config = dict(
    horizontal_flip=False,
    conditioning='class',
    cond_dropout=0.1,
    head_dim=32,
    lr=0.0023,
    beta1=0.9,
)
Rows from block 5 of a small class-conditioned image diffusion model, named by matrix and row number. Rows with one number belong to one neuron. Each number is 500 + 50 x the weight over its row's rms, rounded and kept within 0 to 999. All counts start at 0. Numbers have three digits each.
After each neuron's rows are labels from the 100 images, of 14848 (inputs lightly noised), where the neuron reaches its highest value: "responds to" is what is common among them; "peak on" is the class under the peak. Only what is clearly more common there than usual is listed. The data: small charts drawn from random numbers.
# fc1: MLP up (model.blocks.5.mlp.fc1.weight, 1536x256), inputs 192-255
# fc2: MLP down (model.blocks.5.mlp.fc2.weight, 256x1536, transposed), outputs 192-255

fc1.639:504517567454506455531587511503561415514583543528492462504567416586516537516489464528523469506427495492502545310430534573512579525518464539450506414551529531523493433492476599482475543507485467
fc2.639:417551476477454488441480528459457527536452520481479511466470530566494482470509517489445478459540458490539472386457485458448460489395398499595496588546506466404545501440510565523551525570573544
responds to: bar chart; items: eight; stacked bars
peak on: data marks

fc1.688:479518535496411449475493559517434510498464434450555405457375480552497580482512435538507424485441485461561475537440564491464447508491568461460435509504461440489577523518503473483510538579415557
fc2.688:434506532467596528543445557515534494501520521492591617529566501567423468505425480467553568448567533481472508512537515540482517510445527525518532474559486388451483530474593440482511528537571423
responds to: items: three; stacked bars; bar chart
peak on: data marks

fc1.404:516375534481471412546490583469455422466477393442499571532507533477343482507535528479521499518488433521483462456529540430490570478477491513523576493564522544475412466577438532527449532517487494
fc2.404:486508536483432553502544517543460492518509580549411514463430402466414502537558538512449491516486489464447459597497405480506482393523517555486492481532428467483594572507524561540479543477527476
responds to: pie chart; ring chart
peak on: data marks

fc1.297:450522447592549436525566508515465442484592484503432496485520482468503496466591337425532470523479535619393516432508506452469546550457477571452619458473457540540512478634446489531476479469543576
fc2.297:618551495496514463472489562489499526603484465564541527503514549426480489489453507442514475589600365535521547430524439536483419519466486495461589489531516515492624524447453507528479468539475507
responds to: bubble chart
peak on: data marks

fc1.119:422479471562492474479503552493446479453488493476538373554511503522541548541471505537563453498530496471468472504566621561522543507528526505487541584562500412456505469482398460477554433564501497
fc2.119:519471506516470594495483439518529447545516486494492532505518479520504510507489486455559477530560534464465521433493443509424540515452507556437558535410461396585494525491505575535517479479468427
responds to: legend
peak on: legend

fc1.631:422488481471441476510512471515444495486450577469500578527521497516575544467480541448513507438425428487541518438377531486685539473542548508418488535552527516560512520437428443520526438496570525
fc2.631:565532469552519495524461471440540541472503461430468457464489468537447490534496428508482499452553585577470465419536574540328446495393513576610390468430361533509569532554527491488583417517536561
responds to: items: eight; bar chart
peak on: data marks

fc1.131:511512449414578506536466379509467577584385581522577439461549475577548496525585359472435505548464470414458610436530470398595505522495385482465505416485566518438488451572479361535589489502459457
fc2.131:425538486522416535543586500490536472434472538483459521523510466527518517512476363486584496538593396495605481495524555565433472435548491447429486560501582502440477560512529585476547482545576551
responds to: radar chart
peak on: data marks

fc1.566:549502449429359443519397537438445443488479436476557469447462392524452496520423418516463394451486436528538480413433456502450488497491471500429471519589500474501542465539476499458493553560502524
fc2.566:335529440483550520592557342436532567516464498481464515512506488584482539435463413525492527525489407570542534451523544426561546409606514494523753554461474434468494573433519466540491587514537544
responds to: items: three; stacked bars; bar chart
peak on: data marks

fc1.85:483515440583506427498425541489476552444622539507519514459490472487503469454514648591551442494465514416550441481299508539464499430413421541468575485575550385521551611519483578449487551549449541
fc2.85:386391510456463610597525512447524558456547451474499496476399508529471515446518425569416539546471489557591467398432524483521454476547521468592504539587518679513530524471507425527554539543498523
responds to: heat grid; items: three; items: four
peak on: data marks

fc1.238:497444499498425544543514468465473460556592476484480492501521435516534497504526460581500474561561461522397504487449447509437590520545502480457611502408483568551525478485425410416467514451491515
fc2.238:559458441493614417503466632487515507425518470536538478439517565492495479576471484513462554548466495574418532467405486486553595495442498476571515441422595547475507509554480518545481503516480488
responds to: one colour; histogram; dip in the middle
peak on: data marks

fc1.574:523536469528533444471474426462560461552628564504441561516504503528552486424512506476532473486454416490461481448353505479450458488498541415490565438431481428448484449442629558454508449453502546
fc2.574:436461562484476523550451514411444542453491447498454537477528504594518474546427428460531459459427416562463482367557635510523534474513483540487521587584465440397535466478358422482511447481458593
responds to: items: three; dip in the middle; trend: peak in the middle; histogram
peak on: data marks

fc1.595:468322584531453522466483481481526521545437485488557496490444463432481488575466489585524531520460479565618504422495472462542576433407459510596441547524525455460469463444471607531457542497447525
fc2.595:515594533379553461541492501563523517446503513529466478505437462518482521476460617507490457438531541485472491421513517552485466558536477561501469550511439432463566489531452581491368476444549416
responds to: radar chart
peak on: data marks

fc1.704:532550522572450486527498483520472519444494555482514576552547417498464599373495505547534535475531524508572481533531529566537447525476485591475401610443439497421481536518459481577553432521468562
fc2.704:447458490461548519449481450473581469542525469461475485476394510595484484497490448453514474529481479531423570481466395452450534468546502570540422409491501532409493483509392555432554491569529442
responds to: stacked bars
peak on: data marks

fc1.737:523530357587521492446476536470545470459501326431493520563518461491509469465479491503453521474528423442489466529460473455488615544451523467489442561532503532619519517493455437496519488610574506
fc2.737:488575458508497428494425515553426450528493478477588591494486477485480501602530459424472553501487498421540526573552515556561606463514505508471348485490514527549499465517503454558455562507481522
responds to: dark theme; bar chart; items: three
peak on: data marks

fc1.660:484576400507552400455493423503536547596428434558481483493494572554586601490540556399496444450466380470374536600587482545461473433585474411536553473568568507531458555522433435532505442577504531
fc2.660:609403535489499451485446435536506426489581526451502439493459528580485520519489610559521483455562579459553489560456499505450566547481542479493487548439527478530542568540444538570540437508510496
responds to: ring chart; pie chart
peak on: data marks

fc1.245:632490481482455509502523480563566444525518546562544482516500543435371478517522512455437552495478453535496466438525480493457463490537458525554515419431526523541460471486519481511443540603462467
fc2.245:485404535470493490470497456532525552493399471494412519509487443581528524488526551418579513517636500562504476486476578532450515530542509484567501583558472433567551493519546595509512468588414422
responds to: pie chart; ring chart
peak on: data marks

fc1.23:568485498384504503427448481521529528530477464409531527381540605518487508391554570454504508473458534374483377468531551500436488517545461571436489497445477440553449528581497466395522476503503578
fc2.23:505544492473480530559449519483426505546518492476456511515540527543481537541539576534483474521548563490497476511541492553522503501504492463547576536566484519324549497558531527497467420596485404
responds to: one colour; radar chart
peak on: data marks

fc1.142:442561488586535479511480550506502477512433448610562494488412517539478440461528487483470483562523471391533516489511549544378540565468485481467468413585404506516498554504501444473468546542437432
fc2.142:494476509467506462490595559490578524546489470590527536513472442477568516397433534399467499603468468480435480460388564436584433532518495527474523505525431484396509448508407592584532464528586506
responds to: pie chart; ring chart
peak on: data marks

fc1.511:480548503477504527554491436428451554494477502584554533531494523502502489575526557516447488568618518543477524519493471477478489493500555508485509544486526557501513439560548566526455548493588545
fc2.511:522396513485520571510472480609520452597553502534513418461501463426383536519411512546437495482500569450588479451406490535450486510589482471503499578484530531485492407525442503513493549571449629
responds to: ring chart; horizontal bar chart; items: seven
peak on: data marks

fc1.513:571465504480489521553574568449496502497511509464489567488518423545480471473597449405502475512554469466560586452525566515507467504529485537462569561482496464501410525446497538476500526464502519
fc2.513:583519504465597469439506517479536506404446510598548511482489464534448526436487583576456482536508544532407488427446470447575540467496488494455412533497495534481470463433508405411469469464398613
responds to: bar chart; items: eight; items: seven
peak on: data marks

fc1.496:469456609482433519416507491431435408470368571484463479561537617544550537578473524568487561551483510445523552390527580539506529458584498530503511500468440461411490458484494590592498522524507574
fc2.496:469472496435426511550450448520477501549539514467571488485535521583407507565557534446490524534513443468526521437462457513564419495558435488560580517516491475391457580499538520540570509486485477
responds to: one colour; radar chart; items: eight
peak on: data marks

fc1.72:613471492550407513475482504497452496529531472437581558530413498512525435490475465478392476545467491456438500553480467534440544522483464452353454497576435640548479489504575504478404487534487520
fc2.72:519467418491502482479500437421493506562483493340562491485471531457518525413466560436513536607528521535539517491511445517526428552507474483530493456542558635577391505537469519538398551519473536
responds to: dark theme; horizontal bar chart
peak on: data marks

fc1.261:476557504379537515508496436428443488485521488468531425490469517593537531607540573588457485569492513500501516460461506423481424497510574431382507509439386609517438529499557474600479496523504517
fc2.261:496459491507521564480467493556439510552543501529540561467507589515498472530452469453430498501431500430486532483456510605471531427489472579583519424551439608511540507472459590503572495509514547
responds to: items: seven; stacked bars; bar chart
peak on: data marks

fc1.56:561470485577459498571477310488544565413451521532452477503498546417600412439493483435500571563551479590494454478500473449508576428534549510542524459582548460480469461498495531500687509489517512
fc2.56:516487549484527518442538567506470492512474462493498510505411503594601500517484529472489507435404546366403497536451494632539576347484501490523504348632501522479518479458512428470481540555484469
responds to: legend; dark theme
peak on: legend

fc1.763:481475425607491534559475433473513477479444544511572410484522566526496441389585454550396507455525480476537512434454440450408439550507542510522379528490527337518496478580523526628468493529538558
fc2.763:467561536465571542513479588461561457483563521546442545456541504500558523503357437488535482491500526448471439299512498458489500467619427529440317499561553452520451457462402464367478466522483515
responds to: horizontal bar chart
peak on: data marks

fc1.52:466494570457468470485542508498499467549507456532548487426599492502450531454452493503478496619524431553497467450428532417443607463471506444502501482433478596458568480477450537438446424531623574
fc2.52:458608521510541498538499482458483477557509471584487529475506497506446487456416465524479488573437514491472510541540435528485482430438503495470596533506489519492453502508524445588604492534490500
responds to: stacked bars; rising; bar chart
peak on: data marks

fc1.661:477468492563482471505545485468434509517523513470471457578419409548524426526574471517488580428526510574439526550408522575596527522629540349548562576371432473539402571491506462557479505474456580
fc2.661:578513529452604637501618402557563501427535553366495515486496558533530548516507439497499443501464490499487460500556454479398563471482486507428488488458480527579473460538506497580531451444465423
responds to: one colour; histogram; dark theme; flat
peak on: data marks

fc1.589:354462424531442534555450506509559454453483497534501473558510472446617561569452532419556440540536422543414448448438527517473569486448393504505496514579488558473488510569478449444414501511545506
fc2.589:532542574469523471446464535441507563454456512650530509534480514527477488415514472564469558533490462533546510496431519563546415554470558397448565531463444493547541435567551498488467477421470491
responds to: bar chart; items: seven; items: eight
peak on: data marks

fc1.229:509461530502548576522375492359498511454486550565541473471500495465439417567498555464600500440464457489512549499514496519491513576475541519487498511504496484519444547460519412568433544485471476
fc2.229:561398488505464448527541463503407426506529485518488460554421503409452540533412552544467463552466445578409471484518499444610571444509468495518505471502521562543498501491490449522576504472414519
responds to: dark theme; legend
peak on: legend

fc1.2:553451450462577571388444527504546561510404449484510476547521496504516480485535386512543506576554452485356541589559496471555506542527477545587577545515496468526435461515485489516545465581488424
fc2.2:463481510443386602541348540488557512486450476429532517511493485474562481582457498505508541490436510471561524510418425564488594428540500550523559387487499414619623461458481519489540408410506478
responds to: radar chart
peak on: legend

fc1.35:528515516427477483501598623443558545473527463517531481477505498421580523519517448525421480496484593526424473485527513463479573436597515552458572391539525520481434557521528500446457488527475567
fc2.35:527505568483484489549432423494427450620433490389506505447457515538570472459525502513502450490522499523574573465501513433520451523427520491445539550395536519563531440548501477432539558467594563
responds to: horizontal bar chart; items: seven
peak on: data marks

fc1.12:634566497495507489505473497512405388456506448461568511434481463484429461513458509502497459619499543516496441521580537541469473496416501568553537479418546490465525468540566511514563609459461554
fc2.12:457536500428460486493482463535547500505475502424479490530473424466571518521560551511495517554535476561596490536494450527488438564506587506462572556501530479575615444425517503427509551564573518
responds to: stacked bars
peak on: data marks

fc1.108:500537429523560472561488539419540579485520469446564434523523522498522362366566551451498561457491572461423553434428429524504526506505537460525467532478535514538401519490612494545546444448471549
fc2.108:531528501514507450445444530528465467504481465418541525519405598499467567454574551459483492444548499505612445473535639475503534519537509444559556546547444461574520449477509510490555471410578488
responds to: histogram
peak on: data marks

fc1.764:449552490502469507501583477525464456563504571539537551584470542444546458487461537537506507482398428479523496520591497556494378459501492439452449498593528446489441507442505535544446463438600526
fc2.764:456527478582570564481578397371612560447474525568473510496435507458499497528500574531456516536554480577431415500484534496475568523472504549532447490431541434450537510536450532475515489539412525
responds to: one colour; radar chart; items: three
peak on: data marks

fc1.356:421513476552447564458525448495527501455537493543560531495447516478484601541503536523493538537491527518544533511530457472462448490570551420471499565458482502523494600451499495507381492511517543
fc2.356:576520508451494522404540431513503506552624535512562581537543527517467484553460560492492505535388465474492510582487461503514561476488535584536557509441533535579535399559494481547439548539426427
responds to: legend; radar chart
peak on: legend

fc1.369:474483460605485502581487595563465478563516499389524456467490531507567530517532526550583498447552613605495439480457458479526453472586460544553448583405498436569487515519515456561405643500459521
fc2.369:477568466503486483435527533493448513471453478532474533513548486505521498497429430395455486521434478563510472576570604492539559560473478454481521476456456394565517572528449629513492501437650506
responds to: grid lines; legend
peak on: legend

fc1.83:540504559485574498462623458497453542509450490531473493561422472409444443482405511503490470492599448486505579463517480482442548468441463468486541599628472461456467532622424474565514432580511470
fc2.83:537549506423422500466529493519569552501519546471496544545432567551630496548583478483499525535386445539461554437491612523532487535571452494559475575496568572483527491504557574552576420514512451
responds to: legend; heat grid
peak on: legend

fc1.349:531538515502450487513559487421515519477526498504607518688541514464430408408576435517536516617585488600502534463480514497537538486433471428526560544583557450527626543447491478496494505578493542
fc2.349:535541445536491645484451539587497517508463502517555459385459523475439536590562498431439575516484462487542512582474435516514484538483508530588471563548620519464480476425456441541517571400523447
responds to: bar chart; items: eight; items: seven
peak on: data marks

fc1.280:583559532483508518555496492470505496463509487540501541472603529442444448547512393469529446556556549490518514421585557367559474532543569523552524396550567468433474541539491486499521544530462540
fc2.280:436512530500493490468460520520588436476531498490578483470417498395445503500488419511481500572536545468451489424472437513423458600413437499470526537505550521559496499475497530465538468511521422
responds to: items: eight; ring chart; pie chart; kind: horizontal bar chart
peak on: data marks

fc1.188:453557533543524507487504538492492512526485506488550479484486508514504471486502555496496504463584517508532493544466451419468512567495503428410431489421492497605489512518506493468503535459459497
fc2.188:444490546531482438508597416531472508650467482473486563518517529617553480477451548360573500481583485500479496539327556492412528539461463541503345478500453508429457369465509562529552521455528492
responds to: ring chart; pie chart
peak on: data marks

fc1.728:446564502421468498508464511509512463475592532507484522453460567498425577536515573468427501386456537584508421459322567438442479491452414484439487467405440456551510491487430452449510543535500492
fc2.728:554483451408452601476535408494532524442448463538453514498542477547531500510467425560488482497554505493538480537492398497459473531473457475436560538533418432592586468556538470524599383579517504
responds to: heat grid; items: three
peak on: data marks

fc1.31:496500528514538557431478531503547508495422513512472447497480559474532598450482537365366558532472501408519438528508471492442509516505575485512519604591503514504549502400596505544515482525465535
fc2.31:505526499451381541557570542510490489484537528552396440470466529471517439496561570531581527471509510444585543489550535507477525445470525521545462443541539480584522472597465498450627540501513462
responds to: legend; dark theme
peak on: legend

fc1.266:484479467454444398486432525452418448434512427465542457462401374503479488466428489497474408469468369491565393418376501466496490462496467470485497467611541358402491490517486489516461485507486502
fc2.266:374497554432444592567529384506522499508435514458467551508528527699506501476510388472455457487479469589564480431508464420502547470563555526468710535490497434497477573394402522548542559513504556
responds to: items: three; bar chart; stacked bars
peak on: data marks

fc1.74:553478502447555525422538605465492501369553487443492494537530486423496561415543498432521434439530499458505399449512511479460417469526514575520515545419433479509449506533514389563486427424533480
fc2.74:466528488476546467552467397549437459512490494425436506523567431379426482518489510482438501425430568449554599475536434422546525490594527549480513426529483545475534534467494531489526502477458455
responds to: one colour; radar chart
peak on: data marks

fc1.5:487480507532538422492471535438591507529480425520533532474433542560587541435473538485485459509617461547489488577529459415518470609548471495513609432501522463596479430521491507427408537499629457
fc2.5:604495512496576420498482533489458527442462550649524494509498441565484513499505484519525524523455526506525526494419519553530514646458557517525563414467461506538496570458528471527434458470468501
responds to: bar chart; items: seven; items: eight
peak on: data marks

fc1.98:523548493459468453438461583499529442539571489386548415507497404534594513535582538456549446521429482465505488465547473391444431510454503513430528401498489456537499568514541481486419483470492468
fc2.98:413404494492515473486517598614551468557475501439451462509513482468555506481483574434537465518560506479450478522367424444514603552582596481509568541482541436515509521510473500516590509520672556
responds to: heat grid; items: three
peak on: data marks

fc1.170:431531569500422453526513479503532416525570535410457392511476567569609561571504497548512486482429508495456495460637407570516478474516401399488504475517474502519445558527548480531421514432477535
fc2.170:522490476480461567504599516579581582622508482473481479502492463448494555539515556549531472530522537478508508597537370572514456493420480477480547495429627437429521457549459467544557533505530487
responds to: heat grid; items: four; horizontal bar chart
peak on: data marks

fc1.113:505495507470488530493458471509519360480583429508444414511509590524504536516439533522426513500463405518513523424508520497515507433438541544558420482447467508552515486455453492489553457549461479
fc2.113:511439447599546472340475536493498568513443490518463504489416541483466513516472433491584447563397499481403492498419554515455443493545557452479428488566445350484470488469524505401499497587412424
responds to: bar chart; pie chart; ring chart
peak on: data marks

fc1.498:573527556502555548526547566533417489443536545531463542556576414544622442533446509433473453538500402523486573458525490493540467449501495579412463454474458530524434410536511534524476517507428482
fc2.498:615607512525596487393529560477529502460512467618537478494498512482504486451583506542508505577412509494459501506415488448547508544514520504415452422494514446577494482508501445485460497472402534
responds to: bar chart; items: eight
peak on: data marks

fc1.556:484486553494519519519482533467492537398476549534541513470611460543509528455469512471510506575462540588531491492534428505557513389513451506513539504483546569518485516552474514455498558568485525
fc2.556:487488451456490455483532556540517546516474544492579540517509578580485434452572494551565480556554504608483578492515569421501505624465459499535473509552490518538471489373393482517525511547476532
responds to: heat grid; items: seven
peak on: data marks

fc1.36:508480567439575487554537442479505437473581644541565523557438553502452430536519475588482515517507560405514505541494524491523434497550537444467478533518457490583486564550553365558492556398493526
fc2.36:488474505491488500483489528496551573519514466534509510487542495477507456515447499471473465461543484455514566453518490578444486555459508470560511442521431532479445571430596504409429612526371474
responds to: histogram
peak on: data marks

fc1.740:578461475493550438503502559514478469414470455540559483618455489467625526541606473514487569512521515443479416462610429571509431469547455465431504461524504465609525486467507361624559506512570579
fc2.740:452585512563430520573436463470546430550536499555459538568581515467421585585421502455474533490435475414475493470455567463474593470504439510423583532538447440550555534480553634423545505500531395
responds to: one colour; dark theme; radar chart; items: four
peak on: data marks

fc1.102:484512533444506398449433470413483634501506535504504476497526422504540539517454492432501373551473487538431444519459515471506524488544486553583482510504528399556512553508459562500578482546513523
fc2.102:544439516485464502484501533405506525500633443532539525461481534440559468480422511542451513523450583571505540488403486575439548450426499475526443451498524532517469551475485411472558535500527598
responds to: dark theme; legend
peak on: legend

fc1.211:504582516484486579562554500456486544441510513595512555497604540536443538499417546555480521582502470469525538481550520474519545466512471484436429499542489574538560425533466490526569512692397505
fc2.211:438466481489554478426428559532539497514499500631497520468525516556559475457627519509541517501547519490466542507458518545503538596494386543597427525509538525529438513465519470524480492611551481
responds to: ring chart
peak on: data marks